A small contrastive audio-text model, trained from scratch: trained on two synthetic voices taking turns or overlapping, over music, noise or silence.
Rows from expert 6 of block 3 of the audio encoder, named by matrix and row number. Rows with one number belong to one neuron. Each number is 500 + 40 x the weight over its row's rms, rounded and kept within 0 to 999. All counts start at 0. Numbers have three digits each. After the name is the row's rms in percent of the matrix's.
# gate: expert gate (encoder.blocks.3.mlp.gate, 8x160x160), inputs 0-159
# up: expert up (encoder.blocks.3.mlp.up, 8x160x160), inputs 0-159
# down: expert down (encoder.blocks.3.mlp.down, 8x160x160, transposed), outputs 0-159
gate.100 097:426512498520503500500500428569573446408548465500500500500500500530504564500500500448500500523336423473526500480500445476546552506501470522500500602495500500430536500512500500597524475500442438500477500502542500468517448445415575473500500502558500429541523507483456474516500475500500461489500500517490483500435500500500493500483540500537454526448518483500558500458556437525462487500500501497569504476500500500500538379500504500534526557493551498477611432500500507541495400422500492
up.100 091:542500580376544559500583437500425500495413496492500502451423482501410493437520501459500500578510518487500500442555479491517500500464540511500537539472500488500529500543434429469530531530500500500425500533500498500518500500550500515446535514474500512456582556552500500496500562500500527500500501499450432547500500408407522574497419520524500500500558522361462460517559525492500470536494500500500578492464469469535587434513500513500535471454500551539514522500500452480517500516463492
down.100 092:500521445500500531464500598500457500540524504459500500486450454500500489500500546500485496518500502452448461527462500500446500537486500500422471488424546516500483548455500500475615513465500602449373500475509500490484538556458513517580500500419500479500492500544545497500562481489489417523500432500528500551500480446531500595466440434500500544524500521510500442500616560520555500500397487560527599500500436449508528480452493544528566500460521525550497449500530500500500458500552488
gate.101 110:482500487558528502488536475547518500500520438457500470500503500554456556500445500554574540500433426408518397472463500455535546500519500500500476548463500488500500500464500500558564425500414468459500533543479462475434460560466546497494500487500476500486471541500445500566500441474500500466500517557500500439500445478500496564391519434469452543465527500533565539468500435466429544537470525500500500483538473500503534391466463465409545555539519499495565388474500500500500459500542534
up.101 101:435461415562446389479455500543500500500500527500420531524576497472500500581553500525500554473494426495526500554446500509460500455481467448502441500511444465500550500582485537500473477432552500549528500500559513500547500500415532500544500500588450500510458456393500461500500500583444473467539452524492554439413524560554500461529598500434500500473500500599554547500500469532526500500504500509500462500500500500467433490511500476555447500533518472458534500449500500533520538500500500
down.101 100:500513613500471533580538426500500500500502501608438464543528500500480541484540407500456537501484453500513486500490535534522500456561500491563550500592500490435541455560481462532409524509512452554500455525462500485481500419518474500393539508593461500538490500396389490500435500500508565500568500493500536500437500500472508465500500552500471486500500500499539544513500424444500500459500500433469496500518540516500537539555500500500421491500500526483500568520454458516497551520430500
gate.102 114:450522500500517500500519424575537500500520434464500500500468500524500551500466500512500509500384500412547436469472449502548540514500460562548481602483519445453508506497500545576541435500412500500458500534500447451500472500443500475449530500500453424500470510500434475526500500449461452500500544561500452462500500500500493551423524437500458525459547509526557500500545447508436534528472500531500500455519456500508565362500472484461500545527521502478598411500500500500500423450521556
up.102 102:445461411583459402457439500512586532523577533500500524514585500474568490554500523517500548418525437523514481539466500500469479497498484475500454474508442513560518500509499578548451458462580514500584492500513552538547500500453521487571500500556490500527472450428539500500500441569474500471518487500512541424500541574586500424500598472463510500500500457612500533500443476511505500487500500486531440504500500560500408500500500479500440500524507456469511500500499529519491563500492500
down.102 107:505480564511478500570500407530514468500500510595452477500557501470506500480566430506499500493491500549535500500525500518552506451552500519547525500595451500464500500568531463530393518495500429538593492506479430491500500404535454500402545526593500500532500500427422497473430556500524500500586519531491527473470500580445510443516500585500500468501476479482545525488424430465500500441500502500500442511500537512486500532555500478480439512515445500500500573500500514459491531534419500
gate.103 149:560503500423538565467580475466470556453431495500489477500448500533464554409500500447500500548495440492500500412506476500444532555432559557490528500500501438505526553524439500544568500457500500500500484542500500496531448501489565475453530447482463501500584582495500541552515439513466500409529453477472497500515490416473500581500461434542428500432549476439500514500500503391479500558445468424516543500500500510565559500472522443502549500500531524508546500562526500500475453505474500
up.103 118:570458521457575540500500500455453500518478500500500449474500519500500500439463451562531500546551547500452507500500571516479467500551483528459500457498500516500411500411500501417521497494500578469490529524424486500425525582568475524484511495403534501484476532548533588532503500500500501552500553500500500552505417491527507519500430500448500473587505554536445482512489556500510515493500565500500500478500492434500500538500449500411500500500463503471358530439475545491461596554555551
down.103 146:500465454430500438500500544560524500462569500456500549463515572503550500580506595500554521450540552500531546500531474441609443499479540500500459466500500514559463500497500586500467458546470470508585500507486500485543433548500531494532500474500470526510532427550552508460563500500527500429495551496518498445539566491486500428473500500500528505491513496572415546473424538549467500485560525500500423434542557500484465496456466474500450500571457460466465472420544542452517537483500544
gate.104 108:418500503523447468568487493536562535481548500539500506500500526500500525632500500584520536480500407472541500458446433501533567465484453500499453528516481500453546500413500500551500482490522538503500507500471504460547445547463500433486459543547500552452426508452475405537564410528518500466478449500487524501434551465500541500447551438514495499464560536532548500571500500500465508512500500549534498429562555500382537430458515478562462515535500500502500475505458446500527482500500529
up.104 110:557500484451532512550497465453457455500443446500537494500466550547500490433423482477500442555487581500457499453500537553491459500605500500478593440500505524432448528550500461444472500500470515525433511511493455500459550524569500571461465500500549437534541526546513500448500540500500500576510535482588451545572450500484510500550407567500578533536500500429432480495516541507500500459456473514469577574500500500564500545541458578467532506444500506500489500500563532482477486500500524
down.104 109:500546456468500500500511500500538543557508485500560472448546500500466435579500550541502500462624500500483516469500439417569498529384499459432437476432500530534500500432430537500529500500500587470500530495482533450500458570500519502561500500456500562499449461590557429550505496500456480408422490546500449497518536469500500500445480500500447523500521565500418500576500555509500457500506509504454500423533500477500455462431497502499531505500461552537509524443500500452500459526545522
gate.105 068:525540520500500561477525468410438500559481500509500501500558500518500500453455517435500500507485514429500475524500539438500500592500484556500565434501457555500477551416500500527515519585500466451500500520534482533500480552492464500516573465500592512464539556488411598511511490416500525481496462528500447484601500484500505520500440500500500473488444466500542479402513470500404500472491500500490500553460453440542483472489500577400555533549487500584523500504445516546429477500454505
up.105 064:517511517500469533476545468500446487500476483529494500500500443539530500476448495481519466500478517438485448500500553427500500566500500579500566440484425562548484514419497500500522500555443468440500555524521500500401500500504447500514569486452569496436500570523399603521500507428500500462468500518500412485500436500500500526500444568500500459498500483500500500404500500471419508499475472534488500537445444477533488479471492500371551562603497512500528500491431538541458473500445528
down.105 073:466460424500559439456500603500512500500517482437583500500511403554584452485463500490561516461530566490458466541538500470506466541500500496474500554396465555588455527500525558472496463498493542479500537500564556509480479529511528500585500423396500500500526501578532522522525500454500467479475500500500445519500550498456493500425500484499573516536519482497429500476521573500519482503500500545500500435460460574553543462404432500510557539500533476547521500500500525509500417500500500
gate.106 087:538495502558524523500550500466516500493533460511562473542500500573535552491398415448500548445425407431500428500433502492516500500500501596500504500500500518500500500458475500600500481512500500427500500500500500500490500496435528492500500500507501500500432500500444540548516414469500443459497500500500497447478525500537500500500520421529481577495500500579557500500494490433408566517500500500526453505521395500505500514446500500401567561537559465568540500568489561544430450464539488
up.106 099:536500500387577539500500518468478461505426446509532508500500537500500472446502523541494500543534588522464500492536483542549500486537527500489574466500580500459500494485542500500500493531500500568508500521495500507500500553561457564514500499500500500464513517603490586500574524429550519500422572430527422503549464450451502500534429500500543432501552550425432500500538539514500388500502500534433525500460557486523472437500500534500512500447460518460414539437483438513460544522517557
down.106 084:428487498533500512515490493544463500446588572500499488407500500458500438527500550528578500470500500523462500500500478500500436563503500500396419500500500494523404509443500583470587468447453497409481585495434436500520500578500500500499500500453477500500526448592500532477525500560500500500511500545517500500500491580467500487456500557500470529500500578500500503500455597577539500500500514507500507409520494429500508545439497446535504467522500510500500500468562575429500500547524568
gate.107 098:485463500505380490563471500524518556528468500513555500513507515584535512551463500500491500500500439439581425481500466513500500500531500500500550500482500449420587500500523490583520500447557500500436516500556424500577532514458453459500444518579500510469518540490408426507510500480534500500450385541543500472500531491500524483500475500454500583446531504444554496507500506500466500487500425500479604554491502525459582500509521500526500500508480500604616456500500464532490500500500532
up.107 101:527500536529500570436581547527500487448500578500500500515471401445500538445527476417500548456569483537540500500546494495438489542500500552459443500486500476500508531500500454542556500497435360507505543500538500500500500500500500498500581436505500561446589500500510500538509530511511503430500450500484588500500524454460500564500527500519402431479472500500539500500458500452565550526494529428409457493500428462500518503457567425500520502554565528516500503522500500547533462500508434
down.107 111:500480568495500512479528559431537436447500521504500500543500460589500543395500500397467527519473545516482541500500500510439500500522538534578571552455500448500502527526535500547531500506502444500477466513500500500500431480503500519455586500500488437536510566465469559500500478463500486500545500500515510551500424500500444534500451500529500524473454444392492500438565500463500500577458434477576527500468443618538556500486533500534566526432571500534508500525479466600485470446497500
gate.108 090:466493405631438500500457548552551439519556442493495500563538484509553522534465465479500573545500497464500518547500500516500478464500489409500501500487494507561500524500556500533498500542459492511500420524482460500448500516430539465502525473539511481563445456434468485524500434471500471500560473466500536511508491568615500500482608487559500500552432500582527516532500500530500529475500500500533488499519400450500446549474558508571500571500541500507494475448435524500417563500526500
up.108 098:548518597374542475564500458445452562487461577500500504500500500500450466500569531545560500437500505552515500500500505495522500528500513556500500492500486512459500465500454566460487500479551506492571593466504529500540565485563453537502467542451488523448554500540551532455482577500500500538455500564500479465519503453400552519519397531440500502478554500426462479500509519473489486500500500500500531493482605532488549465523445503435500424491442500496469500500561475459608458500476500
down.108 097:500528501500455549476531500477492632468521520495530381380490503521513500500446570433471514559497525492452575500477500500500517553530579500464514517567560440437464531465493462491588537547499500500481452500449500500535495500458625500482500500433510548465500568489482525479532500462552524502478477412478559508500476432477586546501500500554500544480500500500453465480569563500453472500500500469500572482450500441585500500478551500558488465500500500520459508539500513503500438500499524
gate.109 098:554526499500517567500500500449500500519472500488500476464500461504516497428478500472544498500507500489449456515500500461500500610519507583478543446478532530557418524393500526500533517567459493404500555535442500506431450633529500441500572500401500479465500551500411626537500456438487485463464484501500500495564467477500500523436447500471500474507482507512500508438502499453444519511482550500500432500500461407500501500458513522445549528551517486500455460500447552548500503555500508
up.109 099:500500515493529561469551469431500465500465500500519489488462468541499526455444419500500478500499500500480446491500477472500500578520500574503552458476526543500446497428500500521538483547435500457484500582415488500355500500516490483503584502405500470500482562525399629556500492413500456500448500500493438500500445480518500532424421526500508466505511500519514555484500500457441516500474500502477423500500500449500523469500510531435569564566531515500500468492426548561449500500523500
down.109 098:446500416500537415436435598523508500469500500410560559479500453554585458500458585498574500474500550493532477511528476445531475543500500527500500526418456526569451500500495561471500500526489489468546565502500551500493466521497500500601500438413478452500520475578542541500553536452500456463450510490504459458500561497479529469451513472498566513481547499517435509461487580500500500500514473540500500457500499600535529458418433456500536547504520500489532455481518531495500436456500519
gate.110 128:500536435500529500434522470475500493519469550500494500500500500500500500536446462426508519500565438500550580456500503500427433494500466483500500500511500435428500485539478414544500553431484466554500430551558500623549500440442584569545504500578503585479471545541500403500522497500510514515483560500464450548450447483594499532522515500481500500454500471500560496500561567500500500500500450500500510500466500513568480556559543441481523500401527500472500500539444500534425500487524500
up.110 125:483489440500500450500524500500500494511500500486500515527500468509500500569460500471463427581562500514500546441500494500450459476470454530500500500500445500401580500545439500500558500435513500572512456500558558579500500425500500500560488500573500500500411546585492396497524531512500500500458563498500459539405500500615500528500500460500588486455533500436564500478578510500519462482469500500500511513450500540564500566547553415500535500441531500500546529550449500500464498466533428
down.110 108:500425500468562568623528432461460485508439429500509477500457432500524414423537500528547483447462503500500500507500539545466500500526473551499558500399521495561488541500517500500507500413537500462500471484500500500490528514500488510456494469500500407588500500500531500500500407500480425500517461595510500558500547500487433511500428435500500509479544471436500420440512500482500557500497500611565500500473480506466500460500465504437585552500558434500476464500500500550493500520480539
gate.111 117:492465477513500550518500453537590457461478526484500536585457500500500558542500500436431504500500500503500573519554408563500559470480500438483504566500463500464500547585539442565512500500429439539479500500537500453540519500423577401473524468618500487569500500428478500511500527477507480500500493500519500461532500574500500525508500500583447435439494492500556500500494498438538414506418390500500533478470476541456500455500549500592500500503500500463500477519500520521500500452500457
up.111 116:486500586500539483494578478479500513500500440500500512439489500500421500466459473570565500468500488440500436526477586413500508490483500512531541465480542456500557479500500500500536462500500555534461526519556500523508500508549449540446510524443462500417527565529500572561423500463435488455428449509539399516469500432397591500480431498433489500492571484500460505534515500506501500500508539511500500500487512515500500433457460557414495520522500549557543500500552488570500402500485554
down.111 118:500535572473452573516560528500500577518500489523491421500498500462482586500406500424456536500550514424500538518513523465503470534500552471500571530552547503447551516500500500500540543538500500526399513574492540500530477500426548500536500413453516528500517500499500500526531500418576549480500431421490505500500427439455512500471500500504500500500500514497500512535618508465500437500411500449452500463500480500568561500417500542510500500495466546560500520543452443548462447448479503
gate.112 107:468504501528418500477500438500571481478500500500500586542519447547562547504500561442478494500442471490537500524508438451509573499481500446500500500534421474443551500483481480500521530500500437511530500549568534500500500445455523466507571522539500485500500500416459477500496500450500459500460450500500500500527593500468500500500508500572500467411500500500568500447528500466444424520458451518541480504422480500475525429458553517555542572500561500500606466500442500500484375500386477
up.112 107:449503445559432445514388500571566509499541551500541519525546500481595500571539549500445492500481490573515492500461500500499512500500476476476430493544500486498471500426502500529460497473496500500624500486468470500500500515459500442527500557497485497560408420470522424452496516527528476502500500528477600478500569570586500451500626465549494532485503493580531527498485486500513500500485500500500482462563531500392475516513514455587469500498508473449500473500496533430500500500540522
down.112 104:522500500447451478500480411500500500500465500507429518559513569500487500522617500500500500532451457554534562466503500531509500463509473500591523437571485500500518516521488457500421518542515455546582500485500466530522490474500516435422500500604470493500507460417515500459477500574477543500500531514448500444522536500500500456562557502521503453465500443484519500500398439500500508511500500500546460538550568500428435500610500500500439469512500467415500500474473495469498600592500459